Weights of a small masked image model.
Model: 32-pixel images, encoder norm layernorm, encoder patch size [2, 2], encoder layers 14, decoder width 192, decoder layers 4.
Training: cautious_adamw at rate 0.0027, batches of 96.
Data: trained on patchworks of several textures, 36250 training examples.
Rows from block 10 of the encoder of a small masked image model, named by matrix and row number. Rows with one number belong to one neuron. Each number is 50 + 15 x the weight over its row's rms, rounded and kept within 0 to 99. All counts start at 0.
After each neuron's rows are labels from the 100 images, of 14976, where the neuron reaches its highest value: "strongest on" is what is common among them. Only what is clearly more common there than usual is listed. The data: patchworks of several textures.
# fc1: MLP up (encoder.blocks.10.mlp.fc1.weight, 640x160), inputs 0-159
# fc2: MLP down (encoder.blocks.10.mlp.fc2.weight, 160x640, transposed), outputs 0-159

fc1.639:46 66 55 49 47 58 36 32 02 47 35 37 55 26 53 44 63 40 55 59 47 72 46 46 47 61 49 60 46 42 50 52 55 28 79 37 43 43 58 61 41 58 58 38 62 44 51 52 64 32 36 59 75 58 38 48 47 47 54 44 53 63 47 82 36 61 50 51 50 59 86 52 35 67 37 64 53 35 53 99 58 55 44 36 40 49 99 40 60 56 60 57 62 61 37 53 23 53 74 36 42 54 44 35 56 30 55 23 38 34 56 78 39 43 59 35 35 49 56 51 78 24 55 13 66 47 58 68 56 69 49 63 52 67 22 39 60 50 36 42 00 35 55 44 30 36 31 26 41 46 54 54 45 45 46 57 57 50 57 52
fc2.639:45 52 35 49 51 53 46 49 70 38 57 44 69 49 41 31 53 53 59 46 44 52 69 48 65 40 37 40 42 52 40 53 36 68 55 56 63 47 35 08 73 62 45 62 22 45 68 57 28 57 77 29 41 65 53 43 57 55 29 58 62 45 59 19 53 26 41 51 38 40 47 26 69 65 64 44 52 56 57 07 51 50 67 58 47 46 19 61 48 40 74 50 44 41 48 47 55 43 15 62 53 39 59 66 36 28 54 70 39 61 51 34 60 68 18 48 50 46 43 59 12 55 39 76 40 38 25 38 43 46 52 30 48 45 78 43 54 56 41 51 97 61 39 48 66 88 65 69 39 51 47 54 92 64 53 40 61 22 43 45
strongest on: patches: two; striped

fc1.12:59 45 52 65 60 49 53 51 75 55 00 34 46 40 49 55 61 46 71 51 64 47 62 21 53 51 67 59 46 49 47 38 60 54 44 32 56 45 48 57 53 44 53 41 43 54 54 79 41 37 50 57 70 75 28 98 35 30 55 70 52 45 70 59 33 25 62 44 39 21 42 59 57 67 61 40 55 37 58 61 52 41 13 24 43 26 47 50 48 57 50 54 66 51 40 46 64 62 37 31 60 55 64 50 43 18 45 36 53 21 40 53 37 69 61 53 48 25 51 38 46 46 55 50 30 58 67 52 53 60 56 24 47 91 52 41 46 32 15 48 34 45 73 46 37 52 46 37 56 36 22 53 59 66 00 60 72 62 58 47
fc2.12:36 46 49 42 50 51 57 45 08 42 99 46 37 56 88 48 28 58 40 64 40 57 35 50 63 31 34 47 49 49 46 53 38 53 80 63 38 52 58 29 52 53 30 31 56 51 40 49 65 73 42 39 47 48 62 17 52 66 44 43 45 53 25 43 64 54 33 50 62 72 43 42 52 68 54 62 45 74 51 50 60 33 59 37 51 39 42 67 52 45 56 48 64 55 40 55 00 24 43 46 46 53 45 75 48 78 58 60 44 87 44 52 61 54 67 48 68 60 31 58 35 69 56 57 40 30 59 29 28 48 49 61 36 42 33 45 54 62 39 36 59 77 65 49 58 50 60 64 70 55 61 50 56 60 97 20 49 34 42 44
strongest on: red

fc1.440:59 60 44 56 63 50 41 43 25 50 51 29 80 63 54 49 83 63 32 46 58 59 64 55 30 48 72 63 61 38 59 44 55 38 55 52 43 49 41 47 51 44 46 66 62 57 48 37 59 61 52 39 40 42 60 80 33 64 48 65 39 51 69 34 72 51 39 53 56 43 41 50 65 33 92 55 50 57 46 19 47 29 34 53 38 54 05 30 58 45 53 61 72 58 43 44 66 70 24 41 54 59 65 44 44 35 46 20 62 46 50 56 76 71 17 32 59 32 61 67 60 37 51 49 69 58 60 36 51 48 51 19 50 64 39 70 51 57 29 56 99 70 73 37 52 53 82 30 69 65 26 74 41 56 37 44 39 64 46 60
fc2.440:22 49 57 47 52 22 42 65 96 59 41 57 61 41 45 62 46 60 42 46 58 48 20 60 63 73 23 74 73 56 36 50 22 37 59 40 60 58 70 57 57 53 53 52 63 46 56 47 49 28 62 43 64 47 60 38 63 41 34 54 48 47 47 76 37 53 61 47 49 37 55 60 37 47 28 54 54 78 44 46 54 59 38 31 57 69 56 62 58 47 46 58 40 49 43 39 42 47 93 55 52 72 38 43 44 36 62 99 43 85 53 45 33 34 67 49 42 56 30 54 28 52 56 58 33 49 67 50 56 54 58 66 35 33 51 43 54 26 75 55 03 41 28 57 44 49 00 62 55 53 56 37 75 44 47 52 55 41 47 53
strongest on: yellow; striped

fc1.450:44 50 55 56 65 47 34 35 32 42 54 63 46 31 75 38 54 59 69 39 52 30 53 64 53 36 67 56 51 55 52 40 41 42 46 57 59 41 36 60 51 37 43 64 63 59 40 42 58 56 58 41 33 54 90 58 38 77 53 69 88 62 62 75 63 32 45 50 43 57 55 38 46 46 99 31 58 40 61 36 50 42 58 67 60 37 28 12 39 50 41 51 53 38 50 67 23 49 46 64 52 41 61 51 39 36 44 56 56 61 61 44 54 60 34 56 91 35 43 62 90 59 64 76 74 00 58 49 59 51 46 50 65 57 56 64 41 36 40 71 43 56 53 61 41 43 68 71 58 48 30 44 61 23 41 23 48 40 45 44
fc2.450:65 65 55 71 49 73 59 58 67 70 44 50 64 61 22 74 34 49 42 40 49 56 38 37 31 61 34 53 49 29 30 49 42 64 52 59 50 77 57 53 51 48 51 54 42 47 50 53 44 56 36 59 66 46 00 29 52 50 54 48 25 47 40 53 49 79 58 48 64 59 47 75 52 24 32 61 50 46 36 26 36 64 32 31 57 59 62 74 55 28 42 49 56 49 32 44 94 45 58 27 49 57 40 33 53 65 55 31 23 40 58 63 24 45 60 45 57 60 50 48 24 54 69 39 38 85 58 37 46 53 51 50 31 44 32 46 45 67 38 40 05 31 61 47 67 68 23 44 55 42 44 63 44 60 97 54 72 35 50 49
strongest on: yellow

fc1.292:51 56 60 51 34 71 51 56 36 43 64 37 54 31 29 42 56 54 61 25 53 73 45 41 71 45 34 38 37 53 40 44 24 47 42 21 37 42 52 12 59 40 54 49 45 54 41 54 54 53 30 57 77 63 29 59 51 37 54 30 53 47 56 50 54 18 52 59 48 44 48 29 56 80 28 69 63 49 58 99 59 63 49 51 47 45 99 35 65 67 37 43 67 50 47 47 37 45 34 52 49 48 45 69 35 59 57 46 55 34 42 69 61 55 67 46 46 48 46 37 52 26 62 46 43 61 49 70 52 51 58 50 41 57 21 31 51 44 61 47 11 48 71 43 73 48 10 34 23 48 50 43 49 50 30 55 57 45 46 68
fc2.292:47 51 50 34 47 58 63 31 46 33 58 55 41 76 57 48 47 38 52 67 55 31 53 40 51 19 45 41 54 62 60 52 64 62 61 52 60 66 59 72 08 68 50 48 47 49 51 75 29 37 58 38 36 59 54 51 47 65 57 62 60 57 40 30 57 44 26 50 35 43 53 60 80 59 71 33 53 28 47 05 65 37 66 48 59 33 10 43 45 31 66 41 44 61 36 47 62 45 42 39 48 36 53 29 30 27 49 48 49 71 55 38 56 56 41 72 61 49 60 57 63 75 57 46 70 17 47 53 27 45 50 29 64 57 69 53 42 54 35 52 71 42 27 54 56 43 99 47 53 37 56 39 85 31 98 27 56 53 44 47
strongest on: white

fc1.133:58 57 42 43 52 68 32 64 17 54 79 20 53 69 43 73 24 59 14 69 46 30 30 69 52 59 41 58 48 40 45 65 99 42 26 36 43 38 44 28 71 55 49 49 53 38 49 45 58 64 58 45 67 37 68 51 44 73 39 64 48 41 53 37 44 63 47 46 44 58 53 63 41 34 75 55 49 44 37 28 59 50 48 48 30 75 71 40 65 74 44 46 53 39 54 48 61 58 48 65 42 48 59 60 54 99 49 52 50 53 29 52 84 50 35 52 45 56 36 58 63 77 41 49 72 78 57 76 59 43 39 48 43 30 04 47 58 48 41 59 44 85 56 63 43 51 41 45 40 65 56 59 49 72 58 42 57 51 65 47
fc2.133:56 44 67 74 53 31 82 35 79 62 25 60 48 40 74 43 66 34 72 27 48 72 63 54 58 63 69 29 50 65 75 49 25 74 51 50 48 48 63 83 08 53 43 53 36 46 57 61 58 47 47 54 41 68 59 61 55 31 54 52 41 59 53 35 52 30 37 51 67 31 56 47 49 56 42 49 54 67 45 81 21 48 72 41 68 40 56 39 46 18 46 47 08 52 58 39 56 76 67 57 42 57 50 48 49 05 34 54 58 38 59 31 30 51 52 53 55 49 59 56 57 11 48 57 44 38 60 50 50 42 53 60 55 62 64 66 42 40 71 51 47 01 26 52 50 33 43 54 44 57 66 41 53 40 30 48 33 42 34 63
strongest on: green; grey

fc1.214:52 55 41 59 33 62 43 63 13 38 25 14 75 71 85 53 51 50 32 61 56 68 36 50 48 73 11 58 51 47 62 63 37 20 75 45 50 44 61 40 43 57 48 33 58 34 57 49 60 33 67 44 96 65 36 53 43 34 34 43 39 56 25 44 47 71 40 53 43 36 48 31 48 66 80 56 47 38 63 21 67 58 49 36 35 57 93 48 52 45 55 52 50 63 25 56 45 68 58 28 40 46 40 34 56 58 53 46 44 48 47 67 50 45 60 45 43 48 52 42 58 45 59 18 61 13 61 50 56 54 49 62 50 65 41 38 56 53 50 67 16 23 30 50 47 35 70 26 43 65 54 54 45 75 31 58 40 38 68 65
fc2.214:25 33 48 50 46 41 55 43 63 51 92 56 60 25 66 61 70 50 63 46 46 73 51 58 56 54 47 70 40 58 56 55 53 85 46 68 53 31 44 38 49 66 66 50 36 49 71 44 57 54 38 70 41 49 92 57 67 68 25 59 70 62 74 39 51 11 60 48 40 55 56 45 46 65 07 48 50 85 53 81 52 45 48 44 59 35 22 43 44 35 68 51 57 36 48 22 56 55 35 65 59 31 54 60 54 25 45 28 74 51 46 35 53 72 52 55 32 35 38 53 58 33 27 79 42 31 40 61 67 39 47 51 45 45 55 56 45 46 42 37 82 68 46 53 47 75 10 62 48 47 50 55 54 37 49 41 47 19 49 42
strongest on: yellow; crosshatched

fc1.529:74 57 57 68 61 57 44 42 28 56 32 49 93 57 63 46 26 43 44 48 41 50 55 54 44 63 51 72 35 33 40 52 30 27 35 38 67 29 63 73 61 54 55 39 55 48 55 58 46 62 22 60 72 14 80 42 39 62 35 77 39 55 49 65 43 64 52 51 47 55 72 48 27 37 64 39 57 37 60 13 44 58 59 33 48 75 64 54 52 69 32 53 63 53 18 63 35 81 49 51 49 53 54 32 59 45 27 34 42 24 34 36 44 54 49 62 54 54 43 59 97 75 48 23 82 53 77 46 56 51 51 62 47 52 42 48 49 60 36 49 96 42 49 60 35 64 46 39 49 56 49 47 45 46 31 43 24 54 67 41
fc2.529:39 40 58 59 52 44 45 61 54 47 65 26 26 33 27 47 43 72 59 44 54 84 49 55 46 79 47 24 51 63 22 53 30 52 57 60 50 48 58 33 53 68 20 64 45 49 65 41 73 48 86 57 30 79 52 55 51 57 48 42 43 40 58 21 30 24 33 50 56 48 39 34 37 57 45 60 46 72 52 72 43 50 37 38 55 66 24 41 46 33 63 54 21 44 63 36 57 34 50 47 43 44 54 62 64 32 61 57 68 62 70 62 63 54 24 51 50 47 45 52 09 49 71 93 57 60 43 42 50 53 44 55 62 31 41 60 50 40 46 40 31 43 33 56 76 87 36 68 40 41 57 47 40 57 86 29 64 36 37 85
strongest on: yellow; black

fc1.136:54 43 23 64 37 52 38 67 78 37 34 14 28 72 99 69 55 54 45 48 59 40 51 51 63 65 35 44 46 52 33 68 77 56 68 47 40 46 57 30 62 37 65 31 42 48 48 86 42 39 55 58 82 52 46 54 55 36 42 36 36 45 32 53 52 48 70 44 35 40 63 47 60 40 43 63 42 24 59 48 54 46 49 34 34 55 71 59 52 21 46 55 41 53 25 37 70 65 51 50 51 40 41 41 41 17 39 35 50 75 25 44 62 37 61 66 46 55 31 51 53 90 41 35 20 46 66 52 33 39 44 70 43 50 36 42 56 38 50 54 35 41 40 68 41 58 40 46 63 56 47 49 59 78 42 60 38 43 43 60
fc2.136:44 33 74 53 47 51 81 46 34 49 93 70 56 02 57 43 45 50 69 60 40 72 47 63 47 34 54 40 45 59 68 53 53 66 39 59 48 37 59 47 23 49 31 52 40 56 47 24 68 63 11 50 33 72 55 68 56 60 77 47 58 57 43 31 74 25 46 47 58 49 38 60 37 89 55 49 53 53 51 51 45 46 65 67 60 42 79 54 51 56 45 52 60 34 66 70 29 30 41 38 48 37 87 86 48 61 61 35 56 37 38 42 43 65 71 41 54 42 58 53 50 00 50 58 73 61 58 63 80 55 40 47 40 71 54 65 46 52 46 45 76 38 68 58 66 37 65 52 48 29 50 42 45 46 62 44 68 51 48 39
strongest on: crosshatched

fc1.21:40 66 43 39 59 79 40 48 30 59 35 29 27 46 37 37 75 71 59 70 42 69 42 51 56 49 48 34 52 48 51 51 99 49 76 31 42 46 55 41 44 47 59 39 38 41 47 61 70 46 58 46 60 61 35 44 42 50 39 46 59 55 59 47 40 57 47 56 60 67 63 67 63 72 65 86 32 52 46 43 48 65 56 57 40 24 38 44 65 60 45 54 14 70 46 50 60 61 67 48 40 53 39 58 39 63 63 29 50 06 45 61 40 54 69 43 46 62 42 60 94 43 39 47 76 41 54 73 59 55 54 57 58 58 18 56 65 46 38 66 03 72 68 40 64 51 53 39 59 74 53 66 28 55 83 62 41 48 52 62
fc2.21:34 54 51 64 48 43 44 57 90 36 51 67 87 58 61 54 46 38 60 39 56 58 30 45 75 56 18 46 51 61 67 47 32 50 28 61 54 37 46 12 58 46 42 47 63 44 64 60 42 38 64 31 52 61 66 57 54 47 56 59 56 49 43 38 49 49 56 49 34 48 71 36 54 50 72 27 49 61 65 24 64 50 50 40 60 63 74 41 39 17 69 53 47 45 41 50 35 49 27 48 58 49 52 35 43 23 61 73 22 54 27 40 79 60 56 62 46 39 52 39 10 36 51 41 26 25 33 53 66 53 54 42 48 44 74 54 52 56 58 55 98 25 45 50 42 73 62 52 24 40 40 37 96 58 41 48 67 22 47 60
strongest on: yellow; patches: two

fc1.542:46 48 65 46 62 42 55 43 84 48 40 57 26 33 03 50 63 60 73 55 63 44 67 39 53 40 59 40 56 57 57 37 74 71 68 46 52 54 42 51 44 48 53 68 54 55 47 68 57 46 70 57 23 65 35 82 47 50 63 53 59 50 81 33 59 25 55 47 45 39 31 48 75 65 10 43 50 45 55 74 41 43 17 58 53 16 00 44 54 28 62 52 50 57 71 51 57 30 41 35 51 53 59 53 45 42 63 42 60 53 52 59 41 61 59 57 59 51 68 43 33 23 39 62 12 20 53 51 60 61 51 30 50 58 43 50 47 43 44 54 22 54 70 37 60 45 59 52 65 41 42 68 60 57 45 52 74 54 48 59
fc2.542:53 60 40 31 50 62 49 63 20 49 65 73 60 60 89 52 44 41 41 62 48 34 19 40 65 32 50 62 58 39 47 53 47 26 67 63 34 68 63 49 52 38 35 25 28 51 29 38 48 59 25 20 66 60 59 00 56 48 41 53 47 55 24 80 47 82 59 52 53 50 69 54 56 44 77 49 49 52 39 13 71 49 62 40 44 55 80 59 52 70 28 50 73 55 33 47 25 39 36 53 58 66 46 44 31 77 54 59 27 60 30 29 58 47 57 39 46 45 36 50 45 75 59 17 33 59 54 50 24 61 59 45 36 67 60 42 53 53 57 48 72 57 61 46 35 49 64 41 61 51 58 43 61 48 43 52 54 44 55 11
strongest on: white

fc1.203:47 50 49 36 64 53 44 53 72 45 97 58 42 35 34 44 38 31 60 53 59 30 44 62 51 49 49 54 47 43 43 44 90 76 21 56 51 36 53 39 67 46 55 63 65 57 38 44 49 62 40 57 37 57 51 38 39 54 44 65 54 37 58 31 62 22 64 62 56 66 40 56 42 21 58 31 48 53 60 51 48 32 59 61 56 55 46 46 50 65 58 50 65 22 52 39 46 51 45 70 51 51 77 87 50 69 51 53 52 52 41 60 87 57 27 61 50 44 46 58 62 64 44 79 41 99 64 65 68 43 48 36 51 27 55 55 37 27 50 42 99 79 60 64 54 63 15 72 49 58 61 37 77 51 56 30 38 59 44 61
fc2.203:41 63 51 60 52 52 65 64 42 51 23 59 34 76 46 59 51 67 45 63 50 41 55 44 46 53 62 33 54 47 50 49 16 56 64 58 35 72 63 73 19 40 35 62 47 48 23 79 50 51 31 45 60 43 29 56 59 53 73 50 47 55 29 61 56 69 43 55 58 31 44 57 75 59 68 58 53 22 32 34 47 55 52 67 55 48 49 36 52 38 21 58 34 68 60 73 59 62 78 54 50 66 26 24 46 43 39 33 47 32 63 43 33 35 91 50 72 61 77 47 23 39 62 20 69 50 46 50 23 59 52 72 52 74 49 53 54 48 72 51 00 30 37 51 38 20 75 25 53 61 61 50 42 51 39 39 60 55 45 35
strongest on: crosshatched

fc1.616:33 41 44 37 62 62 68 46 78 60 80 74 16 49 48 80 57 60 49 58 43 54 40 44 47 50 62 23 69 53 53 53 89 78 41 48 42 54 55 71 38 52 42 56 49 42 60 47 56 52 52 35 30 56 28 32 49 59 45 46 39 53 63 38 37 57 50 50 64 34 36 63 50 43 27 77 41 54 57 88 32 44 63 67 48 40 00 49 52 31 52 57 23 52 74 45 56 26 56 43 37 58 48 43 46 78 69 36 48 38 51 82 46 54 62 47 44 49 47 39 57 59 39 48 47 50 53 43 41 62 57 53 56 34 56 63 58 43 75 46 46 83 47 49 45 47 44 46 57 55 72 62 52 59 88 79 57 58 46 62
fc2.616:52 59 45 50 53 36 51 58 43 38 24 56 60 65 55 25 58 34 78 48 43 26 25 52 61 43 47 56 39 44 66 50 53 20 60 51 27 34 53 19 76 46 72 38 37 49 34 48 39 51 27 41 68 30 64 84 51 45 80 60 44 51 36 57 59 76 56 55 20 58 56 47 72 62 70 49 52 41 58 37 55 71 56 50 44 59 99 43 58 65 47 48 43 49 50 53 59 86 45 51 66 49 47 68 36 40 44 71 56 45 37 20 54 55 50 53 48 54 63 45 60 38 43 60 45 27 56 74 50 47 51 50 46 77 53 52 53 51 53 70 71 29 59 54 36 42 57 32 54 49 58 57 71 44 00 71 37 47 52 60
strongest on: crosshatched

fc1.499:56 51 57 62 53 56 42 61 51 53 37 82 36 64 61 56 12 49 56 63 37 60 42 51 51 57 32 33 43 70 51 57 71 59 42 44 58 47 62 72 58 59 39 51 40 47 63 63 41 41 54 48 80 38 64 31 52 75 43 59 46 57 61 58 33 66 64 57 53 55 69 44 31 28 43 63 47 52 60 05 67 84 63 59 61 51 37 52 52 36 42 44 20 65 38 62 42 54 61 45 51 41 33 45 45 64 38 43 26 46 41 49 21 50 54 62 44 43 41 55 40 99 56 40 70 00 52 42 58 40 49 65 59 48 73 46 49 37 57 45 76 51 27 54 46 53 78 49 64 65 53 58 27 44 45 48 28 42 37 26
fc2.499:54 44 54 71 50 54 55 49 88 61 74 50 50 28 48 27 47 40 59 28 53 51 55 46 55 56 44 49 42 49 44 49 22 40 39 63 42 37 44 01 46 48 50 40 53 49 53 38 57 42 46 69 45 47 44 82 48 64 48 48 41 44 66 38 62 52 42 51 64 52 33 49 60 56 49 46 47 81 52 83 31 60 44 45 51 69 84 34 28 52 45 47 31 35 56 51 65 58 54 55 52 39 46 70 50 43 59 30 79 45 51 59 64 52 72 55 61 59 68 53 79 05 43 64 73 95 50 56 47 55 51 33 44 56 18 65 55 67 37 74 51 45 75 43 54 87 54 51 35 36 43 44 46 74 87 63 53 38 38 89
strongest on: green

fc1.81:54 62 60 33 49 54 54 28 23 44 27 55 48 48 44 26 86 50 65 45 52 65 64 49 44 44 65 41 44 61 66 48 47 65 69 54 48 52 48 82 51 48 49 77 69 48 53 35 69 58 53 52 12 58 62 68 36 76 48 52 64 65 72 52 56 49 29 55 56 76 32 49 70 68 55 54 63 52 51 74 36 46 32 39 42 32 12 20 45 46 64 55 53 65 72 64 39 33 54 42 45 61 59 60 59 40 58 55 63 43 50 59 32 61 44 35 56 48 89 59 22 00 59 48 52 30 29 51 50 60 56 34 64 70 32 60 52 58 36 49 00 52 54 33 54 40 74 37 52 54 35 56 37 46 57 39 56 35 48 56
fc2.81:50 67 43 50 51 49 33 54 81 63 51 65 82 52 38 64 41 42 41 54 53 38 11 42 76 65 40 62 76 33 33 50 49 28 48 43 53 49 47 30 66 41 39 41 48 48 62 50 36 43 76 18 84 46 44 19 61 36 33 51 41 48 57 40 37 67 61 49 40 42 85 38 42 19 69 45 45 56 41 00 65 59 59 45 45 58 48 59 53 51 50 53 66 46 31 37 61 55 44 56 58 63 41 10 21 52 66 58 14 61 44 58 70 40 44 52 44 55 35 41 69 84 41 42 22 62 51 50 31 63 60 37 42 34 79 38 48 58 54 76 81 58 44 56 49 69 45 56 47 50 53 50 79 54 44 39 60 40 63 44
strongest on: striped

fc1.148:55 62 66 63 52 39 51 46 33 46 18 48 60 24 17 32 53 54 39 54 60 51 70 48 69 48 63 69 34 54 58 47 14 37 74 65 52 67 47 49 40 50 49 46 66 57 58 39 63 29 38 76 29 55 48 76 36 23 45 56 57 59 42 61 51 59 51 34 44 55 52 32 56 58 53 62 51 32 47 51 59 48 41 49 47 50 47 73 47 33 58 46 59 63 50 42 59 50 34 29 51 47 59 27 58 28 53 23 48 70 53 48 54 57 36 47 36 25 74 39 60 00 36 47 66 02 50 32 47 50 38 12 49 66 51 56 56 54 52 55 23 13 64 41 53 36 65 34 36 32 13 54 59 44 29 31 68 41 61 67
fc2.148:23 51 54 39 51 67 32 52 28 52 70 44 67 57 54 55 49 50 58 55 48 41 46 48 45 46 31 60 65 43 31 58 47 40 50 46 67 47 44 45 57 63 52 74 30 52 52 22 49 58 88 35 46 52 30 00 58 57 25 50 57 62 69 51 36 31 59 53 53 45 62 45 51 54 32 32 47 68 53 26 58 50 51 44 47 39 00 67 36 85 61 52 66 48 38 43 39 33 58 52 49 46 53 57 46 52 56 71 57 63 58 29 33 55 39 41 51 47 27 47 25 90 47 45 12 71 35 36 62 50 55 73 39 31 56 44 51 39 49 17 57 59 41 55 56 81 18 65 67 65 43 27 68 33 63 43 45 68 63 21
strongest on: patches: two

fc1.257:53 58 59 74 44 69 48 45 64 50 17 59 69 45 66 42 24 43 30 35 48 38 57 49 59 63 55 74 45 56 42 57 07 11 45 44 58 50 52 68 43 59 47 42 46 48 52 66 57 42 36 62 72 54 58 48 45 27 34 48 44 49 18 79 45 58 67 41 48 35 59 35 36 51 65 61 52 35 63 45 53 53 42 48 55 68 99 60 45 72 47 50 39 62 25 46 56 55 46 41 46 48 43 26 62 11 44 49 43 64 44 49 50 47 86 47 42 48 48 50 71 55 39 08 71 22 63 44 52 53 47 70 41 68 41 36 37 53 54 60 29 16 39 49 43 43 66 29 42 52 42 50 68 57 22 59 22 50 69 49
fc2.257:32 40 45 56 49 46 59 55 04 38 99 25 36 21 46 39 66 61 61 57 51 70 58 52 45 55 45 45 38 55 47 55 51 76 69 65 50 42 42 25 65 70 50 52 48 50 55 25 57 44 76 64 22 54 51 51 56 87 44 45 70 48 70 53 38 22 36 52 58 54 53 48 55 65 31 41 49 61 58 53 40 46 41 43 43 40 10 44 44 45 64 50 49 37 66 35 42 39 39 45 46 33 65 82 55 70 66 41 68 50 61 47 54 65 19 55 53 40 32 50 38 62 55 70 28 46 44 41 49 40 45 46 67 39 44 56 59 42 27 32 66 70 49 53 66 79 36 73 48 44 42 40 45 30 85 34 86 43 48 48
strongest on: red

fc1.163:49 46 51 32 44 39 44 51 65 50 33 77 27 36 12 48 31 47 83 54 50 55 50 42 64 49 34 34 54 54 67 48 67 99 84 44 43 52 53 23 61 47 46 57 55 47 46 50 55 37 61 71 27 56 40 55 42 80 41 41 50 59 67 34 48 40 54 44 60 51 63 40 68 58 05 62 52 36 40 81 56 54 38 44 49 17 24 87 54 19 53 47 48 47 64 42 42 35 43 37 55 49 51 52 58 40 71 55 38 35 47 48 32 52 41 52 50 69 55 47 55 30 44 56 01 12 44 48 50 55 55 43 63 24 74 53 58 52 73 38 18 46 60 37 36 56 61 46 37 46 53 66 57 61 48 58 69 40 53 69
fc2.163:58 51 45 42 50 64 42 59 40 70 68 76 71 64 74 34 46 34 34 57 51 32 26 53 63 23 57 43 42 39 65 52 65 14 40 53 25 69 48 67 24 36 49 47 34 57 43 56 46 62 48 22 68 60 54 19 64 11 50 55 60 50 16 28 49 44 56 47 36 41 50 51 46 69 79 35 56 57 49 20 78 47 91 50 43 45 71 27 37 63 35 43 58 37 43 60 48 61 19 33 52 50 52 44 31 44 50 47 59 51 42 50 54 44 65 38 44 43 53 47 61 70 45 46 57 56 50 75 58 62 55 52 30 95 36 44 45 53 47 68 89 35 60 42 61 54 75 44 78 53 37 48 76 57 42 58 33 63 54 37
strongest on: white

fc1.228:32 44 41 34 54 45 63 57 72 41 49 46 43 59 27 61 27 59 63 45 62 50 45 38 64 57 38 34 38 41 51 44 68 99 42 41 50 53 50 12 59 37 53 48 54 52 50 51 41 61 76 39 21 51 46 52 50 68 31 57 46 35 62 44 61 32 41 52 63 24 11 44 53 47 42 35 46 37 57 39 36 34 33 55 40 39 10 54 38 31 45 42 58 26 75 43 53 49 39 54 62 67 55 59 36 81 42 80 74 29 52 65 73 59 26 57 64 50 30 49 48 50 43 72 16 67 50 36 64 50 61 36 58 27 78 33 37 32 59 55 78 68 35 55 50 56 13 77 48 64 63 53 67 54 40 57 53 41 41 73
fc2.228:62 61 52 56 53 61 45 49 34 59 44 79 28 64 52 72 54 41 37 64 52 25 47 47 56 38 62 44 62 58 58 43 67 19 64 70 33 78 59 76 37 31 59 44 52 53 33 67 47 51 13 61 64 37 47 71 54 52 63 42 30 55 28 53 54 72 59 48 33 65 57 75 60 62 54 69 50 41 32 63 70 64 69 59 57 55 67 20 68 55 22 43 59 57 51 62 71 66 57 58 47 62 35 32 55 45 37 09 46 48 37 34 26 41 78 51 44 50 71 57 72 64 58 36 68 51 64 57 34 66 60 68 32 84 39 63 43 68 68 42 25 34 51 58 43 10 71 16 58 44 57 59 43 60 55 50 38 69 48 30
strongest on: crosshatched

fc1.468:55 52 48 56 45 55 43 43 14 39 27 50 50 56 82 45 65 46 53 44 55 54 52 57 38 63 54 51 38 50 86 54 80 54 74 72 50 51 46 90 76 40 47 47 71 47 56 43 63 65 60 80 43 26 81 31 38 51 32 51 54 59 47 51 49 62 01 44 56 83 60 60 38 43 93 62 43 36 34 14 47 40 57 34 34 66 35 53 54 58 60 49 21 56 54 55 45 58 70 53 49 49 60 63 58 57 52 49 54 42 34 64 53 40 23 50 54 37 59 67 21 45 51 35 67 31 20 67 42 43 50 34 51 24 48 53 49 37 49 33 77 69 50 50 41 43 69 36 62 42 44 38 62 58 36 26 19 32 50 50
fc2.468:40 52 59 69 49 34 31 69 71 69 68 66 70 41 26 60 49 59 53 52 57 63 18 62 67 54 43 34 60 48 29 52 14 21 31 49 36 37 35 15 33 46 43 70 55 51 64 51 48 52 45 36 73 68 32 54 53 39 42 48 44 50 64 34 40 58 87 47 60 25 65 32 57 51 00 32 50 66 58 46 58 64 45 65 53 38 45 36 44 49 42 61 61 42 61 30 75 74 67 70 46 50 53 33 42 43 65 41 48 64 57 62 31 45 80 36 50 54 67 41 79 43 27 64 19 65 56 65 68 53 49 73 44 62 51 45 47 59 57 80 39 32 40 59 27 71 33 52 35 40 49 61 38 58 77 49 48 65 49 63
strongest on: striped